From a checkpoint of a small image-text matching model.
Model: 8.46M parameters, 48-pixel images, encoder arch resnet_bottleneck, encoder norm batchnorm, encoder activation relu, encoder widths [128, 256, 512, 1024], fusion encoder width 128, fusion encoder layers 12, fusion encoder norm layernorm, fusion encoder activation silu.
Training: muon at rate 0.0093, 5400 steps, batches of 256.
Data: trained on made-up waving flags, 195000 training examples.
Rows from block 5 of the image encoder of a small image-text matching model, named by matrix and row number. Rows with one number belong to one channel. Each number is 500 + 40 x the weight over its row's rms, rounded and kept within 0 to 999. All counts start at 0. Numbers have three digits each. After the name is the row's rms in percent of the matrix's.
After each channel's rows are labels from the 100 images, of 14848, where the channel reaches its highest value: "peak on" is the class under the peak. Only what is clearly more common there than usual is listed. The data: made-up waving flags. In brackets: how many of the 100.
# convs1: 3x3 conv (encoder.blocks.5.convs.1.weight, 128x128x3x3, each kernel summed), inputs 0-127
# convs2: expand pointwise conv (encoder.blocks.5.convs.2.weight, 512x128x1x1, transposed), outputs 0-255

convs1.26 111:461454508467434504466465475475440510504464441477494452485507436456420478482491490452533453497436456460511487486427483482475444497489493496429446420370511450531426527485489470476519450493478519420452510501540457480480467492468518433519513394478457494487479451447531480542466509503477487449471457486481480420484486480444521439491469470488437493488424448478515492474464451501463429440469
convs2.26 094:459545454502554493491585526492560470534537475497411511472537486431496429482448502479485500555481518419476521460489469538535518456438448495521447557533445545513455499491392446559440479451513488543529595502466544562523509520461591533400552461477499561458444560510496547538468502505583493454491460513478452516472548501475465531541453466476445466443525510453526507472487491497486445475492502457469493501476467495485443531493470445439500449489477565380450449448496478570538470520479491485445476488550569432562553452521474537495489565464486497439505464480550483470417446454482547467626511508488488504483517493507507520461545540508495435492515494505467451440502529573478485493484402437497516484452532429487480538489434508474522522458508532508572531523524482439483461469484465
peak on: backdrop (100)

convs1.22 082:520526518470532504549510453511557510475490629505509504517479449515492522490487525493485445498526551473471533437463481548460539589599494528531550551461525545475533510571548589475587463512546478542541493553510491435537526499566467502548588524496522500537544455504510499434482444482500550491496493522483488479513541487523493488514525512398437439486580557479499508527534442537494562552500
convs2.22 116:532504490459482479395561559558446520550485471496509452544457563500500523510493510503503490509476548544479471519583512494482465535495545522450492509444450521495514453512474516439469500520485486507523471421476517537529446559489563542536427486514500485514439517484628492540489541500504527474516484498527517475567524523492533409498545491493496556447536551486487545497461539483487526511516547593471475481547526475555451489510524504522492534595480455504480451536521517534507436470514488464556505482432491490537494565570474461516527495537483488506500437471506552561520530537491565551415581479540479536590525447521480529466525552540543499545531528497515438584458492455439565510546541480488572515477473492509515498459499546520449551540498479512464514527463502476501441463532482
peak on: flag (83)

convs1.90 099:455525525529594506540544562478511499511505478520541538472456535476510451608594465529456515532587484452495507502502481464503477510433490494530511553503486549548514541469484557589527524463484477592532486502533544525449485507488505473473530539479517462456539551514490552503524472511446499539553531485515475540485545615528476522504554530535551511570505594463585504520519542529564535545533
convs2.90 096:508494520568561533486505442505503508488503415482468458481542434465539475495552546510507543560495474518528526577449452483485543521492477430457433482546464498548515531543447483439529479512462557478558436522478483422495535451474496529537474555569564492451468474522517558578520501524566493458494458503428493531493514503550556410514508469546544548481538528530494503520531489472514577486516506538500592489517480527503444536456446508539462469500511511525449491502550448457509486431563562518503484499608504492481494576507489495509459547475521505568523535436548500470564497494536443580426580443476475507529451491495511492462453514591578462533530561478521463488540505504439476497479506478482492500438478469472549484492527555565372551513576481571434461527492545539502529551522496
peak on: flag (73)

convs1.81 115:461420492525521501428492471512456469531472498502465521464484442482430524475471482516482492464432469476474479469467420458457404430524454498527509444532515536521463468486488433479525466486428479501463480430520486433482482513469441477501452408471522474544446480459488492442526541480441484442511427511484430424466451496417483513486494487439512461463460468439459433463492440494497484447435
convs2.81 098:535491484508513523527548517465500502512465506404481493490517564466506412450507520452548417450512514488483478518504475505456433376463453476514539581509509520476485529573523430517467478463503587521474549454528496446526497482487499489421503547496436436475476553524434480513513526508500507422526525490492493501472486484591473425481439558586485484511465450466528497446479444508426459516536547520520496497461497559473522461489515495461484501505501455582494447497491550463434448475516450486494520465505546507473462451476533496534492510493497515463500442500480482461524453481434496460433538543419563502473491465481524537542485504505429481509506427535424404506464533511434533421402438493489499539483420548444539507524496511479488491550498463515513427525544476469464443494517479
peak on: backdrop (82)

convs1.50 091:524526506478461436530472554489449514445509515500542427460585471425443495496506516489515466433439509518519525501474473499503511481535507598470474382480513489496484501463497496539525422463421546542433482550533518536503542460470517539470508444542504397473490462509494524554476516536488430452460531512486585467489453482441545481515503511478457560498561538450454459470439479498445568530505
convs2.50 091:431451492463568449563530481531442517523448462462521522470586461526517485467462488477528548516488456490540433579492543497559467515481545445481471460576440476490570526498479447532532504456469550500509458474526489446516460541557526545507399488565487505483550451451453548503455449452551535463536529473546471495542452484485491529451506428453501504463449479515450500528479481574474495471505531438550518498461491561554472427510540431389516521504495500458522431428491514536488402524484490559578522524500519506494501500462497486507468506529550503433453534483494521510473519483506488509512514390578410508504542476536605453528554456489507445500536479492470547440512492519512540521535427522544539470513382473496488526442461477500528504525425436420507550436496538539512475449502519
peak on: flag (94)

convs1.124 113:511448509458486517485525456470466491468477426482467455480526475468436486481509518518482463471424503504499505460444480389450379481522486456448483443457520506455443516543473487521496426513484508429448486484483482540491438457466530513437483467436484505537419481491528438459496473502417493520449456473497489414486480437455482456490507489461464431488500467507499501534415452496423447446446
convs2.124 100:464527455483505476451570397506557496539477413478462477489468488463528538496527457491492464373440421482462516476494478505555452449519437527509402527529476484437535468475505498457460445454459472481488464495495431444511478474452593512480474459409551519450421460547527491505516447464555525480465493447430488523474526538533503517485463459506445497408486427452463526503475489489570488481491436462485495482478446425478559575466496494540433507509462509494490503502526445452504496539520527459525554536490483453507496484480503536460488517560491509445481527551412527523497495473506443471443567472511466503449497475538509438552463473467442451552534490587428452529499483464452474533476521477492469498450523472436459464466539495423478493476506476466455466434400464480457427448472552
peak on: backdrop (99)

convs1.78 103:528457530480468435521453458507463488454472501493539442423474527522452479485478402499490477518446519525512499477445445465493497430470433495470499471505450513556461494472483459520480441428478506443440487482492473526503462434506512486464473420510492443513452503442468458527495484493476458485506501457458522387463434459564466429431495512479403453543483440427494467502454493433518448462456
convs2.78 097:425497556544519488502525352497446460470571496491472518491448442479437574443477438489501503463470502528530516461473571470532435511522514517499514494522504585472473498480497495479561434413455472446469582505452500538478491475488567522529493453514557531470473439442563559529493514523436499495498473489525458471523538435498481556484384505426505448475542413493469484502524494472519477436560424457511428528488484528480543594409516478510529548547515536461473512491453501521468487516464477537443441576491478497462513479459487438535454492548516487467482458494495493548532413512397479495409446482518500510428490497496481444480496444453508494431475541492465431440503462599511511503478497508544484527497514560511557422464473477483496562473519426452462466452474468475533497441472535
peak on: backdrop (99)

convs1.45 083:471504438498483520402509476536542450541491467441554490401486471534435491491532475480454454505514481518448525519516487557509514485514475412515441498464506511496507522488508500511517543529435586335458481527445530463465554492515491497600571539478540476496494501504508516455449531589462551483492565464470510471550531431527441502449477483486517465531520504480506556517472529511473448502488
convs2.45 107:421511491501466574520583496502481417516478521515488454537454498511519540507486463489523516515510527491530503480478523507509492471554533486516450455466499492468523534580557550467551514511497453548490527451491519375534395459550470525453518458467379503519538510465463461507519475470467458497534501512549501500575507505458434502472485451574479514474477507501442533484491512493560490487543490468495475436552473534515442476537488497517482529509514519447508448538486463527428476519468530526522510434511449490520524476451490589536510567518473497484489504514505493481469500511481524519507493502490477509455411540508464496567509436499495551539442498575462511516493444510554481501529492459467499581486444601517474503430512462505474494471501519558534652553521565468509528582482465
peak on: flag (91)

convs1.20 100:465527449476506399479427480489481441417473454475520458494518497512470493483443508476479429456414436553438493466487411487505461470481475488489459506517506504486513487450436455505485488490447486462450445505485508503492528452517513536431463503519457416507484432522458539503397495498553557413510512454458544388514474508527552487451532472489504491473537480490446589462495497484483471465453
convs2.20 096:426524565419455520561437547489514548526493468573455504454508505423507432567533499458523472519519500432453456514494485557487537495476467571500478508522456526551550415562567410459497505455524461473457414524459577531554493467527490547488548556542578486550486568524452531495493472487518584482503486493512483476472513517497499438502464422562523523532552458405506483564483475429491460449462466476475453527460492446545461465450502465494459524466531508473534541426628507530460490478502528496388460496515478533542495486462478492479460450474424450525530441460488500555411466516448538449481559516492515507430423465543571553524526460480468428499532433517511504476541460442534465499501537469519498484529463503485506524478479523491515513451488445480508527434436494492556529493536464
peak on: backdrop (90)

convs1.109 113:517491572472499517491500494507560493507493467477510530498543501512520424498531587475504519497502523525571522571462491462560546514560498509537477621474460540471549536518564498466539471500453421547509464500467512514508520478544545545544533483516518530407501515524479497564508488501444480485540446537554534559521565509503478393526516472545454464525570462509366489470450517472568535521513
convs2.109 097:442610505550481515411523479485483511481499508562493438624504479541460472543467441562466428466471496446548470462454485453516527527550493480459516498486482365405448518507492544447502486517491462456483542516542470539501451508433476401526464480520512512446515488469501440506478474550461492451481572521448496471493483493438539471508502442479480486526536503512548511510503421480456451439491508520411446442512522463519551480483496522481478465542486545465529519504415456493467457465481421494510503438456501488532508415559457435479455448494491497504558551494423454466512543445454485467504483491583417476519488515531451450473589485476473461500484529471503539455478549464436467489520470490553524444439467423518455504452532500486404429469458473507544472565399447408568491531505445
peak on: flag (98)

convs1.70 117:542481522524494526464494443468505520499473503602563464481496411487497550552530533520467484560443527483476474539458508506466426555590507409554547456459510507489479592461457487495437489567553516538487502471459528478511506508510470499466526383493502493536532436481456448485512479501467470534506546486527495405491447527428503529532516414494512537527504438538425512503496441498471484449473
convs2.70 095:520468456502463468540415496490552513479512441508482507501497432525461513480498518502462457486450507558462473539568490528491487501510532529438525455470560555567533541508507527519505422513555496542459487479479493539514594452515545580485480588433459484520485433458500504476515409509454449516485505544521517525536541531409492456447542511516533516578561542503600455452534457538514501550510504475537420524437438513519489454451489531509569463455551530488515554429520512481580486459564488507438545433581522462494475490475466579517524520499423552513478479481513572510509484449572497540442480504546462473501516453470529463557522554518523498577554468543496517504559465559556535488511531473460483479495425569457498499452524505571499469546566471537486579529523452447494499531536493
peak on: backdrop (84)

convs1.113 131:461451515463484502471460537542523408464529520479496495544478475529552516553447481483561508502588472536507539515506432473451520521566492500510401509488509514467354567491490525495472457430408509474464574521444592490464499560457505467482497484520535509504516500461501494564512465484461519507520487407540485519513507539540494537493482551561473467507513515429508573566459505498459556488497
convs2.113 090:457495528530548496554579505475574545513607502515437495490536577488483539537457425542464508502531528492500388524509501513516533476476500532527518510545473527533469541484584542547551465501494571515499417467460535514483527584532494512530514529558594519511480495599657543506469482499561494523497440462453496504566507532492501502515506482413515561536536536562487553505555597491495472496481473558468525514593521547495564444479473536441553507521551500459460531457606586535485526557495545487468476524537575455523506537497463414481470503566533558459482487578485489505514497570561500505474503493560465464494549495483528507418501505414501462507493504442524508501517471543512529508494543530573441535505554556582498539470529496517491525563544431528530522451516486463510529527472535
peak on: flag (94)

convs1.117 101:480496408490477505459501506467510503516485521495475492522471547461550455466479563485414414510594495379486471521541577535481503521469492445526521499532479466505503489487466501426485522517555465513486410471489463435472514445489492554543490494503455485532492467451486524395565519525537486484469531487444413541522517537533455550466508497393571502481486504552500484469494522474420522482558
convs2.117 107:566448467463479413563542499471484450464565486460484447484553442435502598439508464471505499600534506462471442499541453512519483519526487441455487504565572500489435452505512480545521552500464530554428471448485431505454464474594414475488545450518502495555486468536478492479480515482484427506527494454453480480500475464471457567470475480513509507499436531520608544555430554466471482480515464425539450497478481507442559415529492473506534462471513489578508517553506516525536436506502544454498480517445473493446505513434471503527475481546464523448446500558474447510539460492572470481531447549527437516436505478433485481523488482471466490554497565513454530493441453480557574492520465461596509532495499558531541474450467386491435534455459513502491509484529435539467491535527566
peak on: flag (74)

convs1.100 095:535493537482495538445586528521599472504505490433515390490494457532526466506539464492531493525529523484565510555476475513462486494525488503499494501490568531493526535484465460585414424491455448546499490504551525491500527461538512467472468476525487437469513565478486451597522474519401519531492481476438503515441525466458508480486653492545414498505469480533465521526477447489476506480513
convs2.100 094:504520570522550500417487420409548511512517461508507524547448519508571479496497554507527510469514510434507471506532486501468581507523474502526542505497494459453507468431518533512485481483458507457494543472478480517507522531482552529526498461496504447498517430532475585542463567496525520507496432461533475542590507509487476432527473604399513560530545541496502516500488457495546503471603533497494584541489547469512520476587533512543447503457506451443435501554499525563455481562493502450509521514519501464512500468439483525469491419437555483552460497512490511489486476459454596486523496519542467538555471498446556501529443430533518559449507526459515478499498453513516463476448599486520536426476497539536499539531548546462531574470512519475466450498498553539561496514496497
peak on: flag (81)

convs1.53 141:519518516482504497527483583505491502479528532539498442532504502426506537498455517520520528506476467529500344524434493517494477492538549504522526469462519478501493486561451564445513504458522495512512539512483539487475493536414470511456472481524478483537497344471464500461536518477525527495499501458524532536434323513497509512533439460511532499514534558449463501539492448544433502492508
convs2.53 102:617419445536444434460450445428424563499538433556549473504528454494450512481510413524524523472512443449507482470513550516561501573509533486529556494557462438511526510479483476447532511472544475485517565492492504469420491432443482481512480469430455507528481450506458467528506586483484459461508468496558547456493471404514481437469487479504532535522477533544477537528393487488421544537457503484488483543465499516492527407482504549570497530459462543509472586493518472444521513552524493494525488490524536502417571530498493457515457492509412492508468470468486513564510521501460352515496574485505521547470502495510422434513493533419564475483498516499482507518467550505477526514427429557536472527509483489506515534592424463497516546498469483558563457497487494409486511543484455
peak on: flag (91)

convs1.15 106:524565461530444510438513468539494460482499479529487414466543425510441502463493555505459461475478487477478506535440456425495478489445503435532477460414502486523427492414536505457487488502519505428475509471469531420454537507470470488462473420515520482426426500504464484491468494457403496491444463472501473485511442485489468396485494466435486512472501498521519479427542454534418433500480
convs2.15 102:513491451489444450524377510473516485488465481517469548481411482527454479461476508479596454569477541527481529488532446483425494492473419478571501551534491467514506440501517547528493450523468530472537471481527511460540466458422576507482462482474574520499566455499444522531509458501538449458507473519441523435585563479503510516491573515483510441499482395494460497546441462468491458472448556431502551494479485549541460497554464482427505540452538538575530505481473516488467453442455468527574509546499485538459532503456577502444518546556487582524444469550494477501490496401519476494469506477553548476473493481448522493473556538512513490482466532501516501540473520477504468510528515499483465590538450453555486570447544557513466425494456519529542560463567438572492437449641545
peak on: backdrop (93)

convs1.56 090:531448544443536480588523508480547520475467450498477548527563531463528492477570491572496418534475495485554488523459567525488423459508497440518474500544384576514579548504543491517492491457471487550497527437520484526526504467466465530410506467453558530495526532493450504510532542515474434517531510543490515499462499549472473522470588482536514532511522465546450471544458447475560573455451
convs2.56 098:527483522472527507513392474471479443479482553517501503541491547493468483498554505498459462482472553569510387500513519454443495534478522509497521469493513528510517475402542385489487436512463512558432436490534411650441506506520496492531458492471478501505496483519498501509456540489433487494474562473508537507508492449494494531475544507463467587535454582470513518478494470542468515480513587505537501507527493397449490489530490497490438448519506514512521508514502518417430504462525406447516438483493551499467565463466511558513492477421509460475479575418525476555550512464434479454444471492424448499481512513486499438503484552539443487513446554496509493480492436460568440511478496509529497478463579484527432397523558467507499520504495496436420495462461551505522487425547461
peak on: flag (95)

convs1.105 102:533506533533549469552509508484494603463453520496502506500553545489486472533514570495534409569500451507506468527467503484514569470423475483484486522482451543571522556452506462499510546494451420530420485524531503494512449472433504611513507538528485368575488433560441538521490500500478495496485503544536503516484483458540504498481470536440476514482474485507502489504442485404580496531541
convs2.105 101:487463489478521528455533442509444537548479479449455483541475483530471532526506523488449545436408532547465552408503543491442517509492530532519507517515561505447529549451479508483463519473523538534531483443453521506482576465544456417434536470530418507493410465460550399486526432439531438477427451471546496471503506443471453498464546492495499542470416482511477419470590501454457503462498506536476425483471453465488508550466526480434504505541492465451499441555503439509457462473470464501490435442444496493478506485524493489486466539487512534476518519450498526492472501474492488540474511527519518532489520474434482452518452435447435579393531453512495503496440486400465550470471414514526483523532554472470589495491517480446575448478501515452479460486469522479423523524416530
peak on: flag (88)

convs1.101 085:485502507458483502538453544463490628529513566527511481526461532484513482516514497456541464497508484471488494462458431478472508504459550554460488512468483423474485554476548518535512526553429533461466509547505562475496436520472549473546460546438518563457553445512515477476505533574432543575472547485566500570461488483578442444526463488552470475447541487470518531581431484514497556554481
convs2.101 096:523519548506509475595477407436458496498455472485525502604459451427522451569468457500439503505552547535496555485487477525502498463500510508494537494632514518475514534536505525501572540514545577455579470541478511534450527452472499472510517520515489546496581506477488473508526485518512470536531535558503447615555511420510464522528512545493461543464485467545497457511529525542501563490500431488510528468434474584543545514472532475514493438525503472512514525563503476493531547509508494509466489484459508526489580519468496524515492444535462516491539559512583495528495517495494537604492536455467531530462499481543473466455474531505507472517501575474516543502485541595584539525448503523488546535560569501578490573494476609580449447490524538597491484536568514490519516585543518
peak on: flag (82)

convs1.24 110:507512573477492552447483475497560462466487522464549478499504458450514504492530494492510441563504519513520442499461521450467486500525540489537493491482481486453450497495545478444479512501432506565525506535451559546477503498471523477448555420467526476468498401510503559471483490486494498540513524481491484489524431438431537481504530428470394495507517479484358612536389448472488466481534
convs2.24 096:562488557508566443437451471429486482484472539454517496553430520474556505564433529538527525498507466441442446516500567516530514546471497417444553522491452525492469488528446393490468494467470469441527542525479517510535488545563575437534483467482480457516543483548514523516430467516553534495463488555518474507478520449397542491571495543496510440477406484521442548497523477498487565490530541519453526602440553537508458607485520497452518525499578455516525506479527573524508472496511511521534491463504582470525539440479427522545454505478561525537467520510582570440530562452508516472451542505516409483521481481496533526541446455555539470544473500517505517539499496529511534479479542518553513444470483483488557482544514555500574507465505447454408445486486482478529444486554502
peak on: flag (90)

convs1.13 094:548491466529467544483514472525519464509496521558499491528515497520485568460506547516499484547464567482511452549565564513561496505571541488483547507429542440533581510576484464469525614557514496550434461524486533419547509474483513537527563551562494524498512549516559479496473462500542420565497512510458522533540484560495507543543468517462523535539476488478444529446471526538483469538615
convs2.13 109:423463499528469500517574504511483571486549657508430552475476538515457547445567521515511480489446460493471453513489448452497460490430446434479464563508537503495440525535471486582492429523470450430499485471448519420499412505508509436471482498457510475479463527469515515447488495455489531436518453480463455495469536639464508493454487450536487500494446436449459473476494498435499461460457512521484480420467551502491517448464491540522473475529497418513452472567471515451428450475516526505491523462474444465479533467555491475470451517569607464396555533509441489497534483507516489541444468485499405483478535557495484527447497484511496464510494473471574505560505548465503485469495452443457549495508462462442489528565448542517482515454416486466545469512478468470480451487505439
peak on: flag (100)

convs1.30 094:494450495524447519493496387425487519454442449545536449430470451498452468492556506519426493503462551452530550467498484547515448484493456431533517450500513473589482477443448466520485534522477534440453518437485518478499491483477523507508519436433566476460487503544535439471473533534484429559503533533471435465451466523520500437481574521400508461454471435509480492495460454509535489471467
convs2.30 101:462460502505486422463495465499487493538502519429519495523465506503532490495449490509521520516487487484467599481513526474490511432549416488473531509532528502465457449550504547515535551534514458532455638468416519449598495522449542543460455474516447514448531488460495518537471457503501546492463520477505443472515455567477441525485501474502485534541483468463511502445498456442502514446520454486508546477531457439499554538496462469553538481449522487475513584494469461413559419421418419581443482528479524475458483470512502497483469523512559469433505519478525525528491563479549521443480485486444566448507422530503527524443486440477490538493502442547440501465486447517517553529501531418517525551499553482433430537482513545444559450513529487466464491534507467442570464444502524
peak on: flag (98)

convs1.8 107:465456477506459499497478451416510486477454465497531473491440441471448542480475506513481513520473619460522559466438461544459422466540446467506501526473473508498498486478508507458519478501520531426471538478434445441535479512488522473458508423476513535503446529472563484501515539549418495586477483471538463462495486476442481503488529481493481510486545511481467390574490424446510432409435
convs2.8 104:468434451486532431533517558581490450503444537541550478536517504495467482488505478514545500467483502515527518521480443452568466549454531517449498446471530389572452491521438456523435415454503479586512450470464505442562561498470502506512445469485389525580487515443443546471460548570498423479450531478479478527450485455560506582458515556545534467499475372444448573470388487528548449455572504554472508526505491557448489553517472442494480494398503432469515470519442474481539465401560535450536436518528473403492406479506543539449479479492498498456555536545464452472532474518507543489465517502531419480470512465503543456505456487480505477499502540493480546484461435462477470427488468461449503453480492548524427471495499479509484497427497477465489474515488500454497468477544460
peak on: backdrop (100)

convs1.47 121:514442505491532525524413461479492482448510465523493444416496533450495453520489488475523471509448571468479491507431452449439437466418465493505491517478496510489528464452487526459548451526469517512487562480490479518488467529447516475439464421511472506460484451501532414483459511476449437433467489479517506484415429480512472443472512434503436459462528507454448404468428442503456480442438
convs2.47 087:520425409481471551490514452448465510501492468468467533430485528534530492515465508444476471560482522509511492476429470540497524518472557573513551447489413523498466493563472418477546502454487495550527595565488537496508518443380574451474470501478518502454450433423517445471523473517501500570509587550554516536518496508559390468537535472542539526562484503529485443453476548518541463558522540515511479457486473606562496476528516448515489512519537607464498479553514463462512497462546479525534485430518478540501492449419482570528505458597447438454524471501539548480455530464504482470430520472531479463487536465465515478463429427470438545550523535534525416522479550503543479558538561522525503539516515503520416481425521489551488454477503469542501412493479500474499529486535524
peak on: backdrop (100)